config = dict(
    color_jitter=0.2,
    tokenizer='word',
    vocab_size=54,
    encoder_arch='shufflenet_v2',
    encoder_norm='groupnorm',
    encoder_weight_standardization=True,
    encoder_depths=[4, 4],
    decoder_norm='layernorm',
    decoder_activation='swiglu',
    decoder_tie_embeddings=True,
    batch_size=128,
    epochs=11.7,
    decay_fraction=0.4,
    weight_decay=0.03,
)
Rows from block 3 of the text decoder of a small image captioner, named by matrix and row number. Rows with one number belong to one neuron. Each number is 500 + 25 x the weight over its row's rms, rounded and kept within 0 to 999. All counts start at 0. Numbers have three digits each.
After each neuron's rows are labels from the 100 texts, of 14976, where the neuron reaches its largest size: "tokens" is the input token at the peak. Only what is clearly more common there than usual is listed. The data: drawings of small networks of dots and links.
# gate: MLP gate (decoder.blocks.3.mlp.gate.weight, 512x192), inputs 0-191
# fc1: MLP up (decoder.blocks.3.mlp.fc1.weight, 512x192), inputs 0-191
# fc2: MLP down (decoder.blocks.3.mlp.fc2.weight, 192x512, transposed), outputs 0-191

gate.364:531529463489547535483499540522533522477502491525538531504490548540516491494531537501515533526545485480511524518529503470483547499508498531511549545528511510487511502469467512481521508419474516465514486504502510488451477496471502495491480466505497525466480487525498464488479520497506507499485486473519477479458448477493474515510515517499483494472551530501538487535459493485512515488455504479443483516500492491472527493502458525487509493479533527483497495467492483542520480525511501517476525500515476484525488561479495477491506508446481491473501462462465521479499530521547487470
fc1.364:495501499434490525539511518521491455517493451495478511524522450495490530489478448485471496536511516550520538537494532462535488492482479523517470505540526507516469479539520526501514468446516504473494459547521510507544524459500493489517555525461526543497455473526472496483480517479496503472458459488487537545536494486522499478489490474444466518475475507500529521498526506511506485543523519491523512486511446460503502477466526494466499502528489509479499466486536498518475489514544546479483513490505511524495501466495500475515500482509510506481498537508474491531478499512520478496
fc2.364:502512538454500490532490462500501457528527488518471474529496404469510497448508494487502484502495506515513544520475488471547511480489502491546506515523514518510482548510481543509527481504523528498448486554534517509477498472501500491534534476491524489549447458496464510472478512477527487493488520513535547529505488484554512492496509490476469489482485505496515519499498499465471456540480520523523520511463516464518494474467512467449522454501494488485461536492513515509537482509508487475532567511491514506529517443516474495485503486527496500506476515480492517516511486494506507506
tokens: "4"; "5"

gate.149:510529463504478489467495557500504470510463517514555527482491542496520500491461517500490515487543472497506498533505505492457480519477496490519491526487533499475507564484460506504502549474514517495509501524493473513465489511459504477496487519502528549521495509515457458485487508533515537486498495496534487483442451479501449496536504512512543485497572516478513536541514482479482483509490416508486534500493469483532486448504517502495506454490506561457454507528512453496510530527518489503514503508479510511529477479508491494450491508489520521497533512479480473494495511513507497529
fc1.149:502521511507529509510466538498501458509467475488532486511470508487516480498537483454541481468512451513548478478481481504521491465475530492542453493505507466509459455497484460517486521497494512486515504484552496444540542475471504502524517510546491495534525477498479487472520489484532476469479479525496486520523496505502466499511534530519521521521535440477529546497473495489555463510511490508491489542534486510505512518513548540476467516509516502484501496518483529528503482483478518517493502478529499489540458489519470533529502480532469507469473470467477488544472510461528547510
fc2.149:528515520487542508503470490493497477477468471486503526515497523515473521514554525449492504505511466513512475482514513460505510531459493561531466525507508469511449456479492474507491513498519492513494469499593462451544481471496514524495506486503473536510510510510495495461493532495516496466504502486488458501534496540496501510481533549514470485490547456416495517458491512504509515520494546487487507534489513498496486540531537495461505481499485503505473509510493547508479481466498535545471514499510484464494508460508497507540505520536500499469506479478503506490467552478503511494
tokens: "<end>"; "5"; "4"

gate.295:533514472496473485483515516490520517521490508497508508483515501535510509490497476492501468464546483487485479508514546501461491472489498516514502542475504541514512586521497523491531535452515522474491515529534476547450517514462479506489489475526522513504495508498539476495445484536474501529514490457495490518516471486534501482504498497493494494468556505444565509511482450453484474501501476506527504493523479499520479448486493504513530460455489529477476486494521499528522509533539496489481493482509512514518466512492468492524535524456493503498553522441476481473507461545519505505
fc1.295:512507502488506477486493501478475512495521439516517555502510503530492527461502510504505482488488483475528514483545478497521449467523468523507482527467489536503517527475535534465501502516488509504543505539516493484486536502515498509477485453554548493514491478497502496527456502519496523493492449500474502515473495464474536442523495470498533497517509529456530556501479520481486487489460518509536478458514487503494503472481499509478503548490526499492483477481476496538488473532467528485479472434495516469495535477560526507524511549481555486477516514526480484513505468554506472510
fc2.295:512520524478446475509472499511479544494517478520545489538526497545505504447507515501486472500479439501501488456541515497507463475544496501520493518468491528497506520478533546476510496542477517501537477537525479521483541490506479546492501478558540472479482480496497527497481496513503541500510476444442526515535494502519495490500516494506496488515470485490525507502510460476519507505486512507510490503526455491476534454468496491472497521499495460518470502499498442556520494512529492503515477461520518457518464467551505503505518534445517486487517496513477468513522458545501484491
tokens: "<end>"; "5"; "6"; "15"

gate.339:568462500495457498484484514444538496527514516492551512501473503508519493482514497524510476488513504486501489499468463464490488528494498548505502520498459493489524496523515514483534521482465519505495476488530500530491495493506515510483547488494507494499509507494459494496487481560501483534461549537508495496513449495486538472460508516529470496488510549525527505548523457447522475478526453501491476545516490480528469467484482453484535519533524530498493495495482504473546485500500473518474550494514539506489538522494539481466508503505488530444459519434493536503520498513497489485
fc1.339:542464501501446484487489497472505516525561509505530504484489530489521481521526520530548462498481510522461479525448473467508497559515480553528527515497455490500523446512530514524493510466438506537491483497501490504518484504517530493524487510492482517466528492481505527498484516542488476525483530512491479459513473509517535517460507474533466478477513505497483482517530503464508483487515481486514506526498482456513482444475489483474528531539514512500513478471485490463529502517478484512491547477502513534494535518508533491495515512550449532460490499416480524510492500517495500501
fc2.339:531496528500546521516458525453499496490539497543479499526488505475523459540507504497503500498424482495477455495537508501502526479528505502522484515506539513500477482553521495494478491499548451511534519462544531494492495490458471496497505472490506542503485530481436502507489476467468478471498528518486514474530517527521516532550488512493476507470498507512513482504503492535471527491462517474493486499461532488493478467486502497541498518487489476503487479489509502505522481481546514500536460493544470550454515498468538494508474508541515495466462503499505561453499456526496515514
tokens: "<end>"; "28"

gate.129:493478447484488522554504541511492493556524518495500546524444535487496518500485525505489521519491498522485498529437505513465494481475489512517497541514463519514489527486499513489529524452550480480473462494521446519486480514474493457518515511517471500490520470526450472489502506514472521513488493492494496541449476471511491466480526514483486516489543505503513497509496476474481533502507433493510533527502478485474451480509504471474538492517519504510532503487502486508516489542463516515516524477454490540469537450519494487507495529504545526523561504472486540520471521467507498518
fc1.129:492558481510472460538500502517511494485502504531485452502519504497456503495465478538489453517526503486491529499444481480503462505505482526486483498497482483537469467480511471494506481522488508517482508475504530566532460458482544501517467486520499535477509500508533481477513515475504524506524498512502443495486501523452503506513534532494520485503528529475452478524536518504487462499518489521489501520513537498484508514505466512510526501483437495516550508502488446521489487515484510521460554511500534484520471526472537511497483472526530449528510527453501495461471516569479505521
fc2.129:491476512522543477477471566508530499509489513487492511510528496506505523508508494533522443480514491471466510485510451459546476516534451469552462506521480488538504482498506512503486487529458510465463571498476501522511479480504506456501508466535504502516494484501510512536435490506482528493474510503493521481504517466503484543505498546562481498479500489488472524496540496488548497496498482505500505506447517503509496535522470475471515484521482521505527503502514481533493497495509463506478490524499512447483500537524484487455494485502543472487487500471494562537480451557522506505
tokens: "7"; "10"

gate.92:478489469497533507480487511517535493516540486488513515521495533504483499478495505467524502478502538485495463531505541524436489522492477530538526538504510538505494504509505532551517474446489543511540475508478491524498471521459492502533476534463503502478509477510482468440462477512503520497490478477499451520503459483541480451524460513539500476496576508490484498498527534474492489536522490552461514502516519484502485451534473497498516456538484520475464480568492525486484510509505503510506478508515531497478504470478472479495506484530491504503533488475477457496507535509475474511
fc1.92:484453511480525477477462489507513492513494504521498495486523554519570477551502522521465526507533498528510509537389467488489455525497501471508506474478512535468476494520452504466501489486500529490476518524501483501498497535483477488456493546495498506494517505502507466504532481504506479483474498540544480449433506534544485496478499503490526501521533461516472505484527517525493540470489486500499532469487507507515497500488487527483533470522474466487489490539524472459472531508507533459539512498507491502529546518485493486474485487503519505526484510509501541485519524526462484496
fc2.92:513445471487534487507525479492476470514502522501450504516462550507531521530504497500483510484480495464525507542469460537497483470537508461515559499514527515489487469511495511524485519516450496497479497475458481478509523482468471467483506510472519485523524514486464524520507482508474528486454494492515491475525550492528495530453471473475526516563523504513477522560560498497465482519518449482517512460503506498513533528514514509511503485524479480501486521554506507482497524511495540483518546474520465437519532470478463495492496466514522491534501509534502492511524505475483492494
tokens: "4"; "<end>"; "5"

gate.399:462517493518480496505508533484508480493493502514471519512486545501506541537519491497487489506533509502547500514510500466479504522463495521545508491507463487491498555508494541484527514503495555490497482470515524490488509523439503512529476501498525549499477499510498493466466494490520494484500515519457515509466415490521474470535498491509541464513529527478559516528497478475474478508509472474515531515525513461483515467524500516494543448511508524474519431516465507486510495521456506478484519514495514532522461502473501474489509500450523554451501494454465483461541518521499488481
fc1.399:475532517539549479544546548487489515506456470524496525496477532503463484488523470455503514510515505480475480521470477518547489493538500506477515523466478475473533458487458497538461543525463514509510523469519525518523528487492482543477531494516517488554479500517546534495481518477472496460530477515463471526432520511540544502503463493516507512502540500515510475483474472470472463482497487540494504506491522497483491502483487483532530513499459513538510477490474476513483513474479477495493548509491511446516505494522478503522467529527491514466469489490530482527489533475504504508
fc2.399:494514557508529503507512542502495481537489480490461550477518520503478533477518472483508506497469461481460479521492488506553465508533459508476515523527502499482499425494497483511488526546451515512525512479526508474531528540504511517462527545510504500502505521518477524530482503481458513481540501466481471479492500472555511506476513482480525514491571494503504487503504472520464518474476528510491510518480491481530466501512517490529502482517475531507497446457497461509507519472477468515462499519512498478479491491554496498548499509460516521487480446485550473518514536526460508489
tokens: "7"; "8"; "5"; "10"

gate.253:556519499489496520491490487500492462477471485506472478501494505469531510468481522461495477527500508457525509527472486510460531524504497457542505507532528521482513500511482498482535543435529446459514466490516493521467483517530510471461489518515486556484477525507501480476462500512493551505509526476493491497461475485520478495497531514506485493497527524509491498527536521471481473487457482525487541529498533524486496515496496493482505501515503568495507491499495507484532468526498508471519558474482519542551504472469510471477530467481513503514529535395488511487509480502512516515
fc1.253:486511516491524515517495500519528506547509483524493519491470499495485427496481520539487492489497529543496533519448586468509466513487475523467500535528460512475496466518461458513471491450501564528510478533519501513525494480514464496489526520520493509499500494522497492511472475458462490504498531483505491509481483490523477493501480509501481478498527494489505461487496542452511482572520521519465497478499505530495492514516454495489483499465481514509501535482507469487510541512548523513450516522541493501550529525551475484487449504524519491507483494523497473514461514505490473536
fc2.253:482505515498541532511495489531555495484496518455453476530487508471526482472479531508498474564478522504505529502482545459507467552506500468526495504560517500497491494525470459514544507474499484520511490488506485479482483517519469471502497511557527482500501540532461492450498514456456478440538479463532483445530464505528527491477494497479488508509553512512512502524506510463513509518475462512465494480476482489479508529509507479526495476501488555492527485474536493549503527506502483485469521525495523503535533488524483481501472488494500495544468525506501531472476476479492501520
tokens: "random"

gate.318:491507460473608498479520515484515489506522499498541496499464545479457517524498497486489496462536514487519518479481497511469531483503503474509507534489512540545495520501536503492518532495572499499451494506512490529525478515484510485484526499483527535513475461525500522469505457524471498520478505478533505500487428476511501485510518504502503464500569514488537512544504533499485458526476477460498491516489474507514485459499495472511531491477494511515483502518466490511524514505469469521483499479500477521537482520530481500472469440488482523533493501423493483527512515484484484485
fc1.318:476504523543478494522482485481489501479522521486528488560507457492526494515517469469491526502452493507500514526523517483485494483524517505505482495499480518511469567508486504449520515527506482482498487477468491505426514489496550528494487519469523505478548504507488462477535495496488520503487489451478511510537546515465514551501507495480511570495469527486502513462530508541478478493511483461510515468475436494463538481512486498449549489504476489479533449497504507453536498518520546510502505472478491493458533519476541533495512497504539542510495503524480512482499511491507528510
fc2.318:497528488529499474547469482478494462508514484523458505507512494507493508513513492514480484504489525525519527530542496490500531486496491518464474504487474494470488529510530474482481487509526529516471434529479524522488509482520499536484533507482488508483489503481538469486460491436547493508462540520493528511456511529514486505490475489534532506469484548533471476430520477542482510475474473511513528509485455460505475452546511522463552530452499475482554488515504483511515488486510476492511497499484485495512467543469511460460539477527540493518512515516536501500519516519504538522
tokens: "7"; "10"

gate.417:504463496512534498446486556502522513508482504511531504477517524466484489480515508434493471449503508510487497542491527505452480493513499485488464569501511506529486546509496524509526516489511510465449481505524494505493486487470536470490522508468514516508475504521504413501452529512511490523523477460492493490532441492492494493474525539492499481479562496454516532524476502521509487519451494479473519496496506529528503484489476538495545496515464519498491511479555510493500515517507487507466525497478513499514528482521500534516475463487545567493550502485511521470500477504491502490
fc1.417:508496475497465500515534476518528514481478497506453499500528475470457504491531462463468482483514538448496498534506506522478525477523506518501515496521490520530503529487527490508501433519494496499536534503509495531493492502527518506510445486497472506492489524452554471505491495503529502500502497454513472462537507511505450505540536490549491504452491510529482465455506489496502530478450499468449563539499486529492491485508536497554559530465499477516516487470517483500519486518527485489471482499517505524489451501531503505497564483490497483529489479497479537470509524504470535524
fc2.417:446485464492502458478518504475547517501478533528494523499482538488448513498517504513451465507498489490513454527494485513537534532474471495492553533517470522510512510513531507469479439500473465507493517484487468499523500495531482513462505507469491440477516470465562513513525472514523463544503513498490469491514482532501469503543523526523495494453495500526521524548490533533517499467497512510469518507529536498483482508499518465520488467422512475512512507499528510506557509486494481484489527515482493527539454514511470486466516510496501532518485486510510509459504521466481506528
tokens: ","

gate.17:490545458443451515493514490502505480511478518477530505498490493486484471505494503471522519513496522484546516509520509501443493489489534485518484531537501513500523539504490551478535549454520533486537485505483502543458498476530509480501498531482526503521500502503542514494463493487456503537502503491527536513479430524481504532476475486508476474522539509479539525531499474453494437536487463485467510517514493495523522450480538504493518498493476525502485456496502496513486491495495468536461517515490474535539479511477482468508479507501518555481562476500472491508520506465463510505
fc1.17:525480541498547497453526468491548470504480460542491538519480502481500477520529534489518537519519447514500461526506451501521476527479505502514528536477480534510484513498476457475494512517477490510480546484500499550461513516453485501542529483497497540484478482529468459486509502506514485465504520508484540474474526538529450511509534461472478486494508466470485519453506512544501529508499508497497511525481469516503505531463485546488498512510487503525542524506500485548528483503488525492487524545489436542510454501478488442493496512525509492493483514500510511487502504505492514452
fc2.17:503473514498540505502518464522542465513500507551515558498478494502494441546496476468511533497442486507514503510465470546469450537500500482497536512483485517484478487464499487481474532483477485487492497430484464523489503483468519546533479487473492556490476534510496489528473512498529487499538560518489510484480497534557457517502516499505438522475468478487503503499536511524491476540505503527487502495474508482542515509488472494472505498506482501544486517503492492547504524486507510485481524502510430497527498510472495478502482502529521511468499483529515540527512462503530520471
tokens: "36"; "5"; "7"

gate.240:516525480524538496527463531506525440522500495477506499475515540490495515484467502526509473497523510495507496538527498502480500516461512546542444567456483508482521538511521480469555553475526488461515486553510519498494508520486525504461497544511513532519536507473504478522505479480504507521493527461536490481455467488510491479498516494504511506447527485496492541523476478493475482507488526534481485473470473497513466455507474516514503494486517532491555445508503479539502495522510477491510490460464527555510535468503504478507506499477469489465489500482469461509494506508544472473
fc1.240:512494410508490459478507475467503542497497514500525505505508482531515514514511510511487498538486496492480518484494553533522510475538493488548518504557505540509466494498498485517503516527486536523457536471430501481532484504522509523546484496493490513506471484521485484469506519484494502514522537480479516482503513549501491505480448554509476495484521525517424497507529508513501468482486448455481514478476506470519507461467483475501480497494473445501522505533518478473529493535514513505489498482515497533540497482509487527468498503510551532512464487506497525487550447502473509477
fc2.240:500511427526522469497523502516471537534488479501512520462534460538467520536526499518484495513518499484479532491489498512534529526490491480512507529488476516505481472506498452512525513526526523547508554481457503506488469551496505440488494512470492510470548483489463508523498509489523528553502507488500476501479470522462501507503473496474501489476501534483491466487520491495479466478476480480518522494448495452504503502502502490512468511495471475433473512533488542498542481488549524513501537519527496517552485501518510516487506513480521523514506514508481514487538486548462444438
tokens: "4"; "16"; "36"

gate.401:510506502491514505495497583457543463497477506464502514501540526513504470513471518498532506502510503473542496529495484473493542519463489501536471531479503582498497537468473501492527532456494529456480475500510479523511503519474494477487482486478538524541531494545504464478504445497520521512487469484491500551473438491504523525502507500486531526492553516493509519552477525470479486502489486505485487535486518519528462465510498505498534482503500527494485469465507473477505501527511494471480484503483505505527484454516496520508523524472464500491483477455495473470542451510524488534
fc1.401:517485464473541501493521509496494525518520500485491521466533445495505481492499489512503500497508449516476515491470524503499509537517497493430544473505495505491475505504536483498507508492538536487504458531501533523521524498457482540507497537541526514490437502453474526506500527508547530462504479491526473495522493463492476500518495565491504477504520509530469473494493560513467475487543504493494527547504499481499516524467493464499533518508545490477460538509447529455479469491425488492509492499491521482469528509478484543485492512497528498520492468513540458508468504491513490485
fc2.401:494494497508485488490462547473514531473485501450486533460538450467528481498469483492504470493521466483514503474512549498479546479551510501454539488496539453504498517505530458481517525494513539474537474531468522519465484508472489527498521526537530503520453490473532535472512555497555475454478469517573522509489499483473515494496523567502539460495478486506476487492467527510479483481527503504490492553560492470478512505480495493491510532501531490470506517497470514483464487513465506489490511506470539496472521495502496524480507503488495520495515488500507505498508516525511476488
tokens: "<end>"

gate.41:505528510494496518523512587532481528477507480471519524490487558534513492482511518491496472518524511488515495525485493499428487510467526507554489543486462533494465511485508524517534505479517478502541473501523501541532526520492506495487529476558491522514484509487483461497492472524547483476510487460494509468482463503490527482500524486505472510504571491502532517515509493519511511515512490521478495538493445486513487482534504463471473480465557509499483510547502511488492526511513469475499487492482479524492515502480481438537499507468502484468491479461453497473464490501436501482
fc1.41:490505476466473505505480467476505496497494544502515485509506471519483447454476494467536555485523474509481570495513528504502540531476457505501537461476524487503493503488513484478472503504508456470503472528489504486484487506500518505496483482502457502505466499517534561466489525432493525511476538531497490458534515489493494483502514515579478467480498496513490479492468441523491469524500495469509491491478479519505535475503527530501476517517466497527496518507491503477535511494450493493499525518511491471510478491536529555492542543566491551522499499543518501519510478488484505514
fc2.41:493499498508522514491486519536530456500524507523493488466497487498499532474475470554493512535509508487502488467476466534480552508488480549492529446476476513508469494543536488522502516494508486521478479515482552471496504499529507497502483492471545464548520463520528517555488508527514485516521505522486488472536518520491521525486498495522483483516503499496528459466534494496493513502504482472482478463453466487476460475512483495513515491554452475492505492492535519461510448516504499517518491481512543472500493451480490521535457475563490476455538509526503461540464535491539502492
tokens: "4"; "5"

gate.461:512507480457492465480512568463518477516506500531538509529530516507494533531500536531501488501498485451517477532508498513477545532507497472499491509538505487517510542497508540512507529445541510460502480491529473521502485529447504463480496520486487515491507487522468490460490529502490493481486544473474507503490494474548464530496487502496515487511552502517496520514504513447491483496494489481491528486473498493538451478508495497527541475474487537498529505513533498461510471549518491541507534451472476501526448492518491476511520508480518550525526460463449443520495494485499476470
fc1.461:518509509460491514549498485563467484535519486467513495514519498512535484490502515503484526467505473505528514534492477491503515546490515512461477469511503524490512484530490536506507537525497460512534533464511479535503496525474497532531536488488464499481488447511459499491518510476502570451488496440523512496441508495531498487481483516515491497486482504505472546494448462551491516532508495515483540499518541517493495482498504490501461450546512460481505476504496496531479471486502511505493511495466507489508476451478538496560496516507513440488511481512492502469467538514490455472
fc2.461:461484522480495481546526506490513488551551500508519516496510458502485482527504507514502466491500495478522499533505507530461532471543483508503500468504505495489510469494526498519481510448480479533504530465504479487486509498475494528508463475458463542483461480538438523522494506519493532519496504461493471514463503516530476530463512523509517468457474503497558494518480470520516491501501547514470525510473534537516474426506496507546412487472550513500521503497468533540444507523516491519502542492499514505507485474509529485543490507524525486480518512507479491480497491515509492494
tokens: "36"; "<end>"; "8"

gate.115:494525476473495509466491555476513476508553466528502484508509511492502478496542507483481487483491504476503491519491500509482511480480552481533468493515502505470509472503475541489480529437479454510512489516512507515490495540477498491484538489493531515491503490505454527506496475523506525486505534489517507486467470437539467487480507480516506493524516497503485543495492525474481548479494461507537555507528496496519465517543466476472473537545516537487552460510533494501554475523521494500480502454512450564486486482484482501510493548512511499520491454458470521540469517507498472533
fc1.115:482492477495514468496470456532516483511450528476489511483487515521514495459486508489498523482510522479504508474501537473477518495507439519472516526482509491555468492477564490510531488557518498465512516487494483524508490495492495512486440510498492473522488527516545490506491528472509483509481504545480468499527522562476511502505509525502483485491478505494522459520499495489465441502475537509488454528502523513438525519460519531489490513496466504491458526530469480512459494500502476478493523548482528457521513496508520489524500475483516520568507541555545510452487477503510534510
fc2.115:503499523546513495533485499529502501460434514510433496535477487493461502504531507510510464477451481529517509531528463493508487487484477488490498491492535542549547490532524507564498506481496483468505499479495498499492475486547490517504495475474512482511474511516486500496525522518469539537508483533459510492517496544488514517495510496509506474495471471479508490512472481525479487497450526490501476514517506523480489601453483477475494483477471459515479473533515518493537477499520463500477484495499514531477495522462505531538491487492496502507480557545486528456534496493550514487
tokens: "<end>"; "28"; "21"; "4"

gate.300:504482492495477491484576531485497494530517468479541460519506532493467506513514492512478497503484500513485511524523473501534501530455513541521472511505489511495524527499514531520522509487532466506464442481505506502513468516470470508439502499496534540520484472514476485522533533478500514478473525558472488493463408492469510480483497498491473489481555498520498474540512489511497485469505461514488519466497502482540540463502512561506527507509500511514479491508474504528534513509499491496508543523500515485526471483484529473531472500421488494519499507451468507453522499515518504482
fc1.300:493512462515527523472494491517524465506518518474536514507452470496486469484512501511470474518506494477515520472484453488497507504530506512460509519518477521542496506502546469496475466465501493521511498447500478536513492458487497509518500526493472520451517489518546496520469526479475516532444489518526468505473509483526470494495542531550469475494520516457493535512515540489550515488516540490470475544490496463452483509496493552489500477495520502521482522489467477539472534548480531504538457530487472471494513503516540558508502505525496528485540483507514462500498520467473460490
fc2.300:529518476526487498482536471504527506518522475520541537514486492475510489493493521473540493510459495466512494457487498488480476459513532509458491530547483524495491462489515483498525474516464466453487477486503503519479547490520486514514489488495457494486443475509541489512461529470487498511460504514518540504488492489494475500509471471506450499526499565530519513522505538525507505464523474501513477521467494461469535505511511471549494507541460544514519499514541502518504484524473545487563500503484482466498476470503517494509468495527511546506547470460543444493494509526522504496
tokens: "4"

gate.283:544462486503534509499516514503529491510463487507485478494526541492484483503496518477510493509504526452492453497480485494471497518487497508500525513518507547525514561519490488471546540474486501501471514431515521559500432500487494488522468532533512509466495517548502458475474510535499494537452500516505479493472427502511498454526465480506459488464546510513515511512519497486500534501468504465482542479509511544510509451510491513482551495513498546471516501500517461495492523543478472455508519486500489516519510468486507495483513536511497522493530486448506494518467495524504521470
fc1.283:504480507511527508472518481485469510491470532507500525545483544484519473512499538513491508521502490503505474479507482491496492469554502493478488531511449481488463475515483493495470538493536518501467501521455447504517544468464499506505497496531507462510429502480554554476515481466499521502491502511535508479524462477510504505445450497508525541477494462504511517532521533530477507543504494553452531501497503493484498463509516500501460484510515487458475467496495512522537522539497572428503502517460503470495493474526497526541469489514489515503504503514516512502533530490485512494
fc2.283:510502514521549562507541487491492493491477457533475529518508515474528505524486501501517505547502487492503526495507482482502503497527502472494475503511489501530544478508492479514501544507533457505497473502503489512527518448498503518502547498527488504490458487530494512480461502428477495518537509490503492497546493488520522510442474489502514529496504465454540482467548523493511487528463493524517518510456464510476486464459522510488484487524535505453478505489500484527533465520503502505480476506459497478464484498502490503521455451474524520495472484553487469555502586483515491531
tokens: "7"; "6"

gate.157:493499517466497461474510521515550470515433459505505540509481500503486513473480523564502522480465473484507505531508481494460514512474529497517527532531507528495475534487480514481524560469521489441481517475523534510503463483483523505526498518522497520504499508498494464491466498524513512477489511492494470491502436511517490532446507542480503489487539543509543486505511464484479476560499445468497508528512498505535478474494489497516518484503482526502480486499483504517524496535500519525463528548503504522528501464452490470484482502487516547494526491461482436505547469514507519493
fc1.157:508463506495516478533477512491522503518510465504526494478515515455472517488543481499486528533531521478508509533495530486496464537489513487509489508515475486494468484461516503482517483521468485511471534516464498500475473517490556481536471543514519461472506497489541480508525502532529494460565492512492472547534497530515537479500447475528490471497476511481466553530525497532498517518474472513539459544507502470527453498529475479472493437490453498477480507505503478485469522498499531519532512488448437530489536489512517518479485502474540499511508500493534508532497521491472484471
fc2.157:517501496460536498530476510512439508511499446512523476484463537502470480476545505496476513499517556477475523520500535477467493491519504513546503504523479507503485478456566477483458491541493481509474508534481512477464537474487529463539519513506472449488446504474524515526508505490531503502481511534506535520498510520524482485499455514522483471516484513518451527515520490544512509488515467517523468522492502486486519495524452471513513447499450536511498459530510463547495515470510506519529509491494463514513501535505515552482499496448494474485498476483537485526506494502492541498
tokens: "10"; "<end>"

gate.110:489525500472482526517572560509501507496489519491513502497487530503503521481477510479482483494503498509499482514508513492441496496472472489512511516519529526519534524495509529506494546479510530508491518491500500479458493520505493506503462482504521517508513478513514462529480507525505508513469523508511470493491417472500463488491498495450508533486565511504521523521533468491482463547501471460491491489573486495536477480515505501503508493476476577481486472504502514465505478555487474535497511490484438499522482509523482466465470511510516531513574467461499463505498517493469478543
fc1.110:541487472510535501476544459507523490491495526506504520504522511508479475504480502496522541462468485511535466516471529522506463497517493454518528466492493516478540528522482496486507525503483546502468557502473540516515496501504515448498511494476518501492513510480517489512533499482504454522466494467512516465476477524497468462478475475492508560514517546506491533518526533528506510519498455444471551444511524489460509489534502522458491507432487509503499539523508479485518460531470493511519539496463478528497489494520494562476496501489547500488463501515481477467497523521470500491
fc2.110:536489482491510523521545437509510497505510541504496535522534520477491483534492473495540515467447478507481490528447532511498435536507473486539534457506503526489489488532519456505471506512505515509450544484484522507510525485482494481531480487480573508496470513537524449531516503528498496492489472482479469497467467492508474463462468495469486551496519525507481524500538535499491510528524455488470512465526512501507471482512496515485472506485506509488499533479527503488477489535511507518515494462464518524513512478521488545480506516478543501494514480534519467515506495510469530437
tokens: "4"; "<end>"

gate.200:518502509459514487495480527482467472492484486477503539488522517473514492522469499512503459523484466486526517475508516494479507497494505546499481565546510524493476544517518478500515515488497519516524470506488489478478493509491532503469448453476527517501475495486491553471505531533471503500485541442495526522534422486504486563484478527504518521508495508483502527515494535503493475483531472500481533472504499501499499448509493491463568461517514482515475474491477510513534489497514526484538521477479530478562498530490508467518495542510469520461454474509499515504530468531555495493
fc1.200:495461461484493439463466504497473457500538519478497513478496503487516481506556530527531436536489516495511531512512472499492466497485500478503502508517499482471508501491542510458502469450497509533488471468502521503481532530523501474497505501421522517496460520496537500514469492520520532519468489523495489494492543477489508536451481524534522515533513537530496486489493481507474503485484489502493468509506523484462525524523534480502542483514507534542492516487492532453510454502488500514528538511506501488522515479484465504551564491465429501508522517515454523526499509509520492501
fc2.200:497476493535520482491527491519546517456538523488536515489468510496560466505563512459519501507476505521521548528517512530471509538504472488464534504498462511487496515510525531492469480509479526496524504505490515505523505544497481502476515494502476494484504452469504490473463476508494520512497521526531511503477523472469521462510451479466488512543515499492483489518494501488455500502508492494511479516502521483499553591464507498502483492464492473514510524524506473474456476518527514458445494479546519498503491480511470509500522476484470521479517533460510449463495547497539453504
tokens: ","

gate.243:539490491473517503465486536498501453492509493501524486528537463483520507540532492493507500471521502518513506525536495448488454506486491536526497560506488533515557493515536511437470563514487543509481515462508521540476471512494525513517455482501514523492490529528517479473495495507512528528510546455514543532511457470512485471491499478526512492510541494499510522510504422512520488517484499516479507527494492499501462483508463496506525467490510520485470503538471492500507505492450479538489495505504499463465506527474477488488476535512469530520514470459467503511504517439498456516
fc1.243:478553482489512483467508507528502526544480477496527516540504521518457540517430495452497519468489513503483527493461513530484545441502485475487497486550521499495500456510502503512489519475525486543513502487520537441512541511482489522501515522487502507544500524479482492506510525538486518507510521431535509496547527489537463483464478490509445489498464489516491501523482525470498489502446528487478508484454531506512521491520481511519475496476495496457537489498492498496472539501536481491515506479478532488475475512524530510482473491496475472500510519523530454518473547484495538458
fc2.243:479459490486490465500485542501485489486495503481478463507515487513518494552522520493517469423476475483524473519484477520510535477491532515498495521490534513503465512489507514528500527485531487493516487475528529490520483502464525530509532498500489524527484514496568500505518475546501495492455487556530491504524483450535468503501455499510467509500489490538465511522492482462540495509497502496509555518463502461491525504462466526514483538529473488482495552556491481458545522521490497490508476502516478469449501501461492513533458543529494522479511492525514474479526537471456495484
tokens: "<end>"